config.yaml
hop_length: 160
win_length: 400
encoder_norm: "layernorm"
encoder_mlp_ratio: 2.67
encoder_patch_size: [4, 4]
encoder_depths: [2, 5, 5]
encoder_widths: [80, 160, 320]
text_encoder_qk_norm: true
text_encoder_layer_scale_init: 0.1
text_encoder_expert_mlp_ratio: 0.5
precondition_frequency: 10
epochs: 4.4
Rows from block 4 of the audio encoder of a small contrastive audio-text model, named by matrix and row number. Rows with one number belong to one neuron. Each number is 128 + 32 x the weight over its row's rms, rounded and kept within 0 to 255. All counts start at 0. Numbers have three digits each. After the name is the row's rms in percent of the matrix's.
After each neuron's rows are labels from the 100 clips, of 14976, where the neuron reaches its largest size: "top examples" is what is common among them. Only what is clearly more common there than usual is listed. The data: notes from a synthesiser with random patches.
# gate: MLP gate (encoder.blocks.4.mlp.gate.weight, 416x160), inputs 0-79
# fc1: MLP up (encoder.blocks.4.mlp.fc1.weight, 416x160), inputs 0-79
# fc2: MLP down (encoder.blocks.4.mlp.fc2.weight, 160x416, transposed), outputs 0-79

gate.133 090:133109159123142134161177100110098140100110146180127122135182131140126143137187107134159182143172134119149113111111095159045115115164097160126127218114131129176108156086146146084163121105156131136089129068130147104105139142137122119136069034
fc1.133 091:112077130063075164138142115119123166106141144196143126113092155142162135126134089118146132156142172141163125139097145137046132093112126129161124200121114117173110118100147114123113124144159111126066098094154117136117134137231128139112139092
fc2.133 099:147132095119132150085069173139159129100109173089091094124140150190127113083094048099090133164153091139097095167167095183097135188095119072151082139105135135151125126184059131057107110163109136141138162084127087117131122094137132123095118122
top examples: tremolo

gate.247 109:117143123128141067163167110105129145153143134128089124122097108157060118151119058184136150121090099129115092149080178133069168060133138111105122135169137183149134100190139116084143066160137142148085163193115134111125144143102113148106095173
fc1.247 109:120096124122109074140132195109123130122115126185156134089111094133127156127197176075060109161102160121099095196147086098170158158140102110167131130115164097125161080093189165087104139091176117181158130077109121097099097193159114119124162079
fc2.247 104:080161113118154149073121101163200188173107118096160097183097160141131107128147143113140135111037126071181069159077160117053132134131097084120115136113119134142130084166101124167139154137099101133079115101089079103175154177092089174138152120
top examples: glide

gate.336 120:151147143076111132172180091145083082088131145137098117140174171117167127119106137097124183096049065097117107159102121131124094072132124142151109111107115032129088096157107135120134084103164158115175108124105147125148162105141175102176133192
fc1.336 107:118135181126094114100117186151134114091162156089175070148138102108095138161100091104121150153081129120137106169074170158099127112118116135111189155071187127177133132110076122114132104162189101078167161079131101119075137169143111195162108118
fc2.336 111:142164122167068086169150110104118128199124094122110154129048108128152140170154113170101077143126129124092107179166145111067187188106099128112135127171080121150128136122141154146182110106079172112142050105134144117073154177140119131111128127
top examples: pluck; glide; square; oscillator: triangle

gate.199 106:152080151122144168144188186131097119124140124105053092117065161094121124103126138176188094160194095197086107149107101155129189146115102148118102105107088131126102066106085099119116165115148127152143136156170040117210128152167105081147099169
fc1.199 110:142104141146085088052085096127158144143089163134197107139154121147122120126149164100162209151112124061151083114097172102122090142161090141127128166109130152134161186123106134081175167175128179131068171144111140148118119131125108177105089109
fc2.199 108:122097085103163133126111190157129082160126095129099225135164116069078196138160146119064133145106117095067097160153095115139197093098135125111134114129183142143105093080119151137151110128124147134110135136126108124145094142151122144100149154
top examples: pluck; inharmonic FM

gate.323 149:147112081134074147145124118163132087123130131133112156126132125093177134111191088090091142186164100108205128104132154151083098128111080157120115128065108105175152131170106175130122169149093097139139175205131130108118131170105087097120131082
fc1.323 152:108150166128154146100115116087111123122118154112191088126117132174102163152072142155162154097102167139078128140129108140165166121141172100158132142186151186118114136097132079120123056106153171137107083100110144129135143085183114133146137147
fc2.323 139:144164074137143086131150144150141129155126111138146134103106118180135145093132128131101162166144105113125128082140118109104098118113115115125095070130176124198148078104120073161089175115128131126093109068079168145142125063097124157132163201
top examples: pluck; echo

gate.77 065:095083123094119098047047123090163127170112123138134114147093209092118179141168167136152116163115107100177135116110101126125083117183055149121115137115103112119143108167075148119119127101124162094127141112100157131198170065136146111094093128
fc1.77 065:146181175149084137169101108179138110173164155154100098167094101178147109163050138129104134129141148164122144165085143126142153075120111113061138090104099144164150123107096124119163118133077052152039080098145079177142154133141204150117146186
fc2.77 074:143113093098112134132063150139129152150143053173143137156133071102134108092140136177135069124104124183107148144133085126080148119136064142167098143121111156149114108103116136219107100191165140157104165139138172164173091176134066135095129148
top examples: pitch class: B; hard sync

gate.56 078:130098166158136156099148134111096132103110149014088153131133132157112123120169148182146100108124131163141087120067119112130164112106111103123105149219108088170143105077140100163143129120118152099143151117143136134151160136103148128157167174
fc1.56 083:150131065161126120157090163126058173165141160149087142134098109139065054090109183122116140089123096144169124128101109103117174129096146093114115108084150087161140106084116127122131106081136168015124158163088177121133125157147096118154170132
fc2.56 084:100088081110142181149135094125084190167082159132112172145094134142151125082089126168147114133073146106144128107118082141117131149166145120197088076089120114146129187201072144180117096084122126126149128164174170126160102125112102092052070140
top examples: glide; gate; triangle

gate.313 134:087163129125094185104135147096123090064141168097179157165101115109156152160089131114101157087141176108132109161112114169123117122130126118095113161137120147100163156150114105153108123149017136104098119113130124125150138107174112170103180096
fc1.313 135:137090108134128140132170130172114141193120104182056134094133105150201109143132102135160092134128089138155110083190184062107141140059142180109106080150154127192104098154090068169172125091175141098125144107145115108145140186127145085089092151
fc2.313 114:101138087097160132152076150045091131123173095132141140095107104114136122053093156093095116119113142112165075120152095131127088093143190115146159112143121136156122084141164190145098159148087142103114078146079145236111128117118116090186132174
top examples: echo

gate.260 118:136137087106135221084136125100097174076128189104123123193156114168156026182144108151075165131136203172057135186121128130091077148092078154176174136153108141179074163109171090106114140125094141132143113143106116138156154142109129083180143160
fc1.260 117:135133097148134093158127108110146092159130163077109118153106145105114171115075170107113095108174070108201122100182165114180177113124164087097111144059069135084129123144071176141128113158127149198095164106170108155115089079106125141069095107
fc2.260 101:129105162069155186117118133068161143128110140151112113159128103136129105043116140053110142140167116175114149154146135083093089131163119086088147140067120106129098121088181121112146200118103167125128149123133128067181128164133155071122115128
top examples: glide; vibrato; triangle

gate.189 120:141129122105141174075189148107113067147120155116163104181139159157097159149117139148098169165148124092110112170119177116103113101086113115129089091143105124163125140137130148156104100167074141091152145143091106112103180125104135151117111128
fc1.189 132:100170126104162150098169122101149108142157129157156123200136130115181131125123141130116144176170121111086086145171085149104143076073141140187101100125108176144099121161122136143109085191121114111149151136129100162150168141119133137078088142
fc2.189 118:116128150141111155140102176076107120162107167100157066116093081180118110128093139077110117073121124168177119173151118156084121213126099189098183157144143118105103109113096166105064122124113159158072154139133091142147151087146119155133163108
top examples: pitch class: B

gate.345 096:188148141170090145106117152088108150109116123134160049096148114167151124138115115150094110128162090199135141110119147110156096157121147138100112181163165041211162092139112166134121124180107113126100179103141159089181143108173170164078119169
fc1.345 098:129095109088092157128162113108166153137122104141089193108105119170143192085165169132146122189094140071153133111168113108083145106155087099158120156155129188096137181117164069140171134122140132115136081159224115142137144188047166097127122112
fc2.345 113:125121082144140066135130141083102144126134179137101169117094072132117088091061161101102107092170156131102086126139137084088162104151146164155083113170099121107185151156128099176162129179118122126113159110183147178110129114160150111132106159
top examples: pitch class: B

gate.22 095:115141153147127092142119084120152107149163115061115123158120153069157091171080080146186138143111084100144161110149127097137124185120076140076101140129113121103080143131103101170211127198141140145142101173101123094106191158099120162156120171
fc1.22 094:046119136088135110141131183148133122102151126124138163172083198092159111065091148144081140168102137149147164123126159142112147180189167142162079146110117145094120149174157125065124182100113144102138111168088074145132131168113130128155120152
fc2.22 109:175143085111120132176140088144127160129125165119110127117134085084110110170120122140118094128083060092078128129126067184155062159157131094076161109119114141101100148133103170141158133113135156097087094121171144157204162115161170207120135065
top examples: echo

gate.269 096:138124121102086117122131183094072057124123125164143214049172126114138105139122095117134125185046159135124127199093102126162108126101169142168096137172084060134098109129162121093125093139130163181156126130108094130129152128157138157097142127
fc1.269 095:105101125115116067151032157078082115111118166171167098152129140141138087153118114162119169144076138105165141179083181101195113129114082123124173170051200121130109127113107127075144144106096125114164129130094089119141156117065088142109105073
fc2.269 103:080106095090131057140141159136123104199169158153119123166130133140146151143174142114113119079102141129112130090145050139154097119121208144179148136110079181107142059113090137086101105169121133112124122148145110090147140095129133120155177083
top examples: pluck; no filter

gate.70 081:107153101162053179101103194157136137127125148112100099160096123170109146125095139143133099145167114145160123077162134112180185106102128147109097094121168101150122107116150144081059093154094105114080102158143149160155051071071147135085123112
fc1.70 082:166090110152161153071161114126099163144123134134122189175065138106126134109110097125140129111097168167062131113120125164085114140122179146136112144139107130205109126119130100121185115171122173137104135108120176159071154165113113115092190064
fc2.70 075:167155123076098158148079124085166186125131140121154128159090124050134109131097146088174125109144065102135165110147131122103127082116106129146227114074135112167104120119144126149159168126140128156195112226100070097159101108132146195090129126
top examples: glide; vibrato

gate.384 089:140144113180141132151122196139189095084133157145171084134101104096160119119093093093159067183115114175164171063077140096181114174116120153160127055055165176141094137097178156151175135098098105157096133136190149138118136097104123082111092192
fc1.384 089:086101125129126160120031090080106224132145093157099167095171112132124130181154142122102155059118133096088146103091163141123120121100141173171125121180137130153172147098103085101093033109125139158171152168159130149112084091097152106145121130
fc2.384 093:051118140118157169150095113092127160165180128212122174160122163110105144115093066157110175088104096114104117174183066164093090104131121087122123170095105092138151142158134123162105110175083130049140113179094168123109116165086123135129110108
top examples: tremolo

gate.33 082:150144101069149124120095112162156140183186092157113150082076159157131158128147103153099101122147087156155117152104139153126134094173133116120128108092089200151178152128155147117086161167071130158206119109126075118072149154129129124212178084
fc1.33 073:118121160185113159139100189156086105141144153170136137099124182088126175094115159141143102132120165100126185167104129099098102111125110126108073152122144167120074131166101169090080130088132115133142150189156129138108122090137149189104148145
fc2.33 084:132144121140138147107181133105062123180141122132128166081081126081098132143090176100099115140126093108181167148095089127129152144169139064074118099133098157119154070068094124107153084112107143138132106121168049188122150153180104092119141051
top examples: tremolo; narrow pulse

gate.193 107:117129153188117165115113171162146173161145154119111096175158149080143108099156110120116093102139100147124110097066147145141103101118099168148108112108119128110150168116107172152129121156112082134153137132187155077114086144097155115081087131
fc1.193 112:149099188141063129119163167154134149118119123109163080162141147131137092101166153130155127098125140103110139103091132129158093099096116154146083095099137126133146177124176111175142144185075159086137101102166170115163079161065124139097119119
fc2.193 107:137192161072077074109167113106155117143150074140124125130096135190170111120138163132159146099131121109119121097145152131174124188095153131070152129137109108112120118099102174161154117071175154143081117170074160141105180095139124112147206079
top examples: pluck

gate.236 140:077129107146083129138095147104123117136084127140135110141213090096172201164164118165130127106164164125115148124157128129114112105166168120119200163150117141068144146105103112119111129076142136181141166096176148150201134153162111128113099076
fc1.236 143:090147137167067108157117094137176165107084137127100113136182077142159187165123116155149110089197154139152127092150102143089095103198141141115185167183133148082112147114127117126116149128143110191130164144183128112202122092132099131132133086
fc2.236 137:091144126096071097134150084173096124142144149130175126082114143129106112131158065137191089085072145091143102128140139184061201135056131172140180143162094155100069127124122173177180125135098187118127142169186113146119113114138119115133136107
top examples: echo; pluck

gate.159 096:102115123142113145123148146122100127154142155133138186159139120119226126112157069135108119120150135149087065123121113156104114131129107086121135166100118160099117132106148085114148153160165163128139125175133215171140146170093090135107154086
fc1.159 097:162137061146163184134107136102107152103122135081169081153106099105144139095108093174128123118097093178080135110172153143091153113131085127095133085159137180089159141210138115131120153144125167174156142127132166142114128143134158132093113128
fc2.159 095:169149167194111141142135096127134046100135112105109146115127160127113140102125113122133152123096196146183114105093155101124117113178137110139155102073124161097118174157149159105137095141091111043157082116176146156037116131085144093086189179
top examples: echo; glide; triangle

gate.101 109:155119128119157172086133127156157128141112148140088123159132138112134111135159151085127139130087134126091085148182183110034119053128164113138094122091117167178167133078103103187062169140143171123163131095158074165176135085148142131098087160
fc1.101 099:124111110069158152124147099152186149092170150161117097153138103151165141137174113158096120078100154170050061113151131168090094128154102120150078076125104186157214011121144087128101171141149138101180132107134120197123079092110112152158134171
fc2.101 114:115150095154113196054112160145183127115182142087116093142086098125154127080158113118174096076150152146097127092150099136098171154135077165145152139080101179038130175179091134145133153093122154175158117136137179100124129179160135153151093104
top examples: pluck; detuned saws

gate.223 133:175110121131084107143139136134166073159124049080067113089146101130128116108107132129130029145152120168124151168146150104108209125113090121096134083130118109109113192041123157065123124151100158136066079150169151160142146126149164134124126117
fc1.223 137:139161152144180142139121086142136170121155092152148087158163147146125127148163177137117224149132146128176120132070115103131124156143161149070127120116045135149129026138100148145079040080141153141159166107121102087106024144123068144112142060
fc2.223 112:062110129101157119158126133107081111118144110146119078157114067137126074122075140132123163172163096063144104126128068132113118121092084074180187090135166121100123122137141182076152165087140127164109153153172130175142119106166185114155156093
top examples: glide

gate.163 091:139141062145140133125146111105139165130108139107094117156181181128140121122147108071190161111126081108120148048170070128151094097078085118140147124142158098132100135178094136139100171180159162126168152153159214130128120155089097127146143142
fc1.163 095:068151143078125136142161138151084074148065126123166159130163084112135091119081111149126163098047153117128144148098126114164109162121229070087106092114092146132109096119158112091168157109121117123180147157077084103038120096135155151155142149
fc2.163 098:115121031118145097169085186129110146096136104147076098122072129141176182072152107136108120130144194143092111144193084163113151130198131148153099115214145116146189117194107162119114054101099144134093156131101134200099093095120092159146119129
top examples: pluck; echo